config = dict(
    train_examples=26041,
    gain_aug_db=6,
    time_shift_ms=100,
    activation='relu',
    depths=[2, 2, 4, 2],
    wave_channels=64,
    optimizer='muon',
    lr=0.0079,
    steps=7400,
    batch_size=64,
    epochs=18.2,
    decay_fraction=0.4,
)
Rows from block 4 of a small CTC audio transcriber, named by matrix and row number. Rows with one number belong to one channel. Each number is 128 + 32 x the weight over its row's rms, rounded and kept within 0 to 255. All counts start at 0. After the name is the row's rms in percent of the matrix's.
After each channel's rows are labels from the 100 clips, of 14976, where the channel reaches its highest value: "strongest on" is what is common among them; "loudest band" is the band of the loudest frequency at the time of the peak. Only what is clearly more common there than usual is listed. The data: melodies that start on their tonic, played by one synthesised instrument. In brackets: how many of the 100.
# convs0: first width-5 conv (model.blocks.4.convs.0.weight, 144x112x5, each kernel summed), inputs 28-55
# convs1: second width-5 conv (model.blocks.4.convs.1.weight, 144x144x5, transposed, each kernel summed), outputs 29-57

convs0.136 071 [110 121 107 164 134 127 124 143 162 102 127 167  86 163  82 132 170 131 152 156  99  90 121 169  69  93 116 126]
convs1.136 084 [136 132  81 200 148  97 170 117 141 132 125 142 106 128 141 138  98  85 161 144 100  93  96  97  94 134  44 119 100]
strongest on: pace: slow (60); square lead (30); clipping (27)
loudest band: 250 to 500 Hz (60)

convs0.65 107 [ 72 204 150 106 143 106  89 112 137 137 131 122 145  82  67 133 161  77  98 106  96 134 128 149 116 139 111 105]
convs1.65 112 [128 159 167  95 170 148 114 118 133 151 123 139 137  81  61 129 120 147 111  69 100 109 181 125 138 148 133 142 168]
strongest on: clipping (28)
loudest band: 4000 to 8000 Hz (27)

convs0.10 118 [112 214 147 115 181 137 149  86  98 109 115 125  65 136 108 151 106 140 101 194 103 169 127 154 110 166  84 127]
convs1.10 112 [130 122 156 167 119 144  61 139 114 113 105 169  76  90 129 153 131  80 129 119 130 158 133  72 116 106  98 130 135]
strongest on: the note A# (82); staccato (52); clipping (27)
loudest band: 500 to 1000 Hz (87)

convs0.28 082 [ 88 152 177 159 165 153 113 130  82 109  78 120 115 127 133 113 115 104 113 131 144 106 106 142 130 134 171 164]
convs1.28 096 [153  86 131 131 135  93 138  96 147 117 180  68 163 151 157 219 148 156 161 120 115 114 190  87 115 133 138 133 116]
strongest on: the note D# (86); clipping (26)
loudest band: 250 to 500 Hz (54)

convs0.54 154 [ 86 150 116  97 165 125  72 159 162 133 130 156 135  85  82 107 100 116 116 153  81  94  80 120 163 163 140 135]
convs1.54 110 [ 90 156 138  88 128 140 112 128 133 110 105 119 108 137 155 121 144 147 148  97 156 110 144 145 154  95 164 128  31]
strongest on: bell-like (95)
loudest band: 500 to 1000 Hz (60)

convs0.95 101 [149 138 171  85  76 150 157  96 192  93  99 138 110 177 153 113 163 117 151 182 168 109  85 124 123 105 173 107]
convs1.95 103 [129  67 161 136 106 116 181 139  92 132 130 118  63 152 149 147 131 120  75 136  83 118 117 135 121 114 133 164 139]
strongest on: pace: slow (74); square lead (42)
loudest band: 500 to 1000 Hz (60)

convs0.138 071 [141 104 113 142 155 155 115 118 162 162 111 174 116  76  78 128  94  38 143 120 154  44 124 116 152 147 158 102]
convs1.138 077 [ 87  84 111 118 107  74 152 138 161 119 158  99 167 157 196 148 157 144 136 101 104 118 141 132 126 154 170 122  85]
strongest on: clipping (48); marimba-like (26)
loudest band: 500 to 1000 Hz (71)

convs0.44 088 [108 135  61 151 188 143 191 131 138  93 113 108 148 137  68 148 107 196 145 121 115 110 129 152  80 142 159  42]
convs1.44 084 [184 163 111 148 116 128 129 115 122 119 132 111 116 121 107 160 149 157 142  63 105 105  93 126 116 122 116 104 175]
strongest on: pace: slow (63); clipping (41); square lead (25)
loudest band: 250 to 500 Hz (61)

convs0.48 097 [134 159 107 143 103  64 154 139  94 122 139 139 143 136 119  91 144 185 154 107 175 147  67 122 118 182 109 108]
convs1.48 088 [105 162 162 113 208 128  99 131 130 154 124 118 134 116  80 137  89 112  36  84 109 112 170 110 106 100 133 105 107]
strongest on: clipping (36)
loudest band: 250 to 500 Hz (82)

convs0.55 145 [115 137  76 123 150 110  96 115 152 121  76 119 128 128 153 158 131 153 159 123 124 133 129 114 102 177 153 174]
convs1.55 141 [163 179 171 126  63 128 114  91 124 100 149 129 155 154  34 127 203 137  85  93 115 121 141 102  91  95 141 153 176]
strongest on: bell-like (56); clipping (42)
loudest band: 250 to 500 Hz (63)

convs0.22 088 [ 74 112 134  90  92 159 138 128 144 184  96 124 115 143 200 102  98  98 111  74 133 117 124 149 113 113 122 129]
convs1.22 088 [ 97  80 139 129 176  88 104 125 139  99 112 104 180  89 111 115  91 105  99 107  76  84 122 139  80 141 146 107 144]
strongest on: clipping (45)
loudest band: 250 to 500 Hz (79)

convs0.77 093 [118 109 236 140 164  51 155 129  95 121  61 131 100 136 124 136  99 157 110 114 135 146 100 103 115 156 114 147]
convs1.77 107 [ 88 146 153 101 139 118 157  91  93 137  99 136 141  90 157 144 190 121 184  89 124 126 159 184 118  47  92 173 107]
strongest on: marimba-like (27); clipping (25)
loudest band: 4000 to 8000 Hz (26)

convs0.116 114 [156 119  90 150 110  92 131 166 125 140 146 166 137 145 159 153 158 156 144 140 116 153  81  80 117 123 147 116]
convs1.116 108 [ 59  44 128 104  96 150  65  92 159 138  59 133 100 152 150 121 141 128 139 156 133 164 132 144 132  99 140 130 140]
strongest on: the note F (80); clipping (32)
loudest band: 500 to 1000 Hz (69)

convs0.98 126 [ 74  68 123 147  77 151 173 142 159 105 107 139  76 117 172 134 172 109 151  77 123  86 174 170 115  83 153 147]
convs1.98 100 [158 119 177 104 124 138  89 101 151  89 156 151 152 145 137  86 115 137  88 150 124 122 126 128 140 144 116 131  73]
strongest on: clipping (34)
loudest band: 1000 to 2000 Hz (40)

convs0.143 120 [ 55  64  95 135 165 140 113 114 133 109 164  66 111  89  99 110 132 138  89 141 107  83 149 145 127 115 125 165]
convs1.143 116 [ 54 143 135 119 199 188 137  89 170 129 158 114 130 129  88 107 145 102  57 100 154 175 154 123  86 105  72 129 151]
strongest on: the note A# (72); clipping (47); tonic: A# (35)
loudest band: 250 to 500 Hz (61)

convs0.80 081 [164 129  66 117 101 189 126 145 159 163 103 120 124 134 110 109 114 124 128  62  89 108 135 149  87 150 111  94]
convs1.80 085 [132 117 135 142 190 104  99  68 167  97 129 125 207 113 144 148  84 167  84 101 127 113 130 156 168 153 140 111  97]
strongest on: clipping (54)
loudest band: 250 to 500 Hz (70)

convs0.27 107 [134 129 135 131  58 134 112 131 157 157 169  99 170 163  61  87 127 146 136 100 142 106 131 110 198 139  91 115]
convs1.27 092 [ 62 129 152 111  79 134 110  96 105 107 128 118 115  85 128 104 100 118 115 117  81  70 129 116 139 174  80  86  70]
strongest on: clipping (41)
loudest band: 250 to 500 Hz (69)

convs0.35 096 [124 107 106 138 101 111 130 159 179 156 108 190 135 116  92 125 112 166 161 132 123 106 188 135 148 132 136 118]
convs1.35 078 [135 181 104 134 152 121 108 122 148 141 131 150 110 124 126 158 125 118 156 156 125  86 125  95 136 117 150  73  54]
strongest on: clipping (53)
loudest band: 250 to 500 Hz (66)

convs0.68 089 [ 89 140 100 150 153  98 138 129 112 126 115  99 145 102 141 105 114 137 116  79 148 136 112 122 132 175  93 168]
convs1.68 091 [186 146  88 138 160 108 181 120  85  84  88 113 152  70  61 123  94 130 100 206  98 128 139 166 104  94 134 162 127]
strongest on: the note C# (81)
loudest band: 250 to 500 Hz (78)

convs0.111 097 [ 97 159 115 134 112  55  45 121  92 144 143 107 130 118  91 138  98  90 121  91 112 125  96  98 158 134 100 198]
convs1.111 088 [112 153 105 119 105 187 102 165 131  85  90 173 144  94 127  60 172 171  70 102 161 107 168 124 133 100 118 111 163]
strongest on: clipping (26)
loudest band: 250 to 500 Hz (59)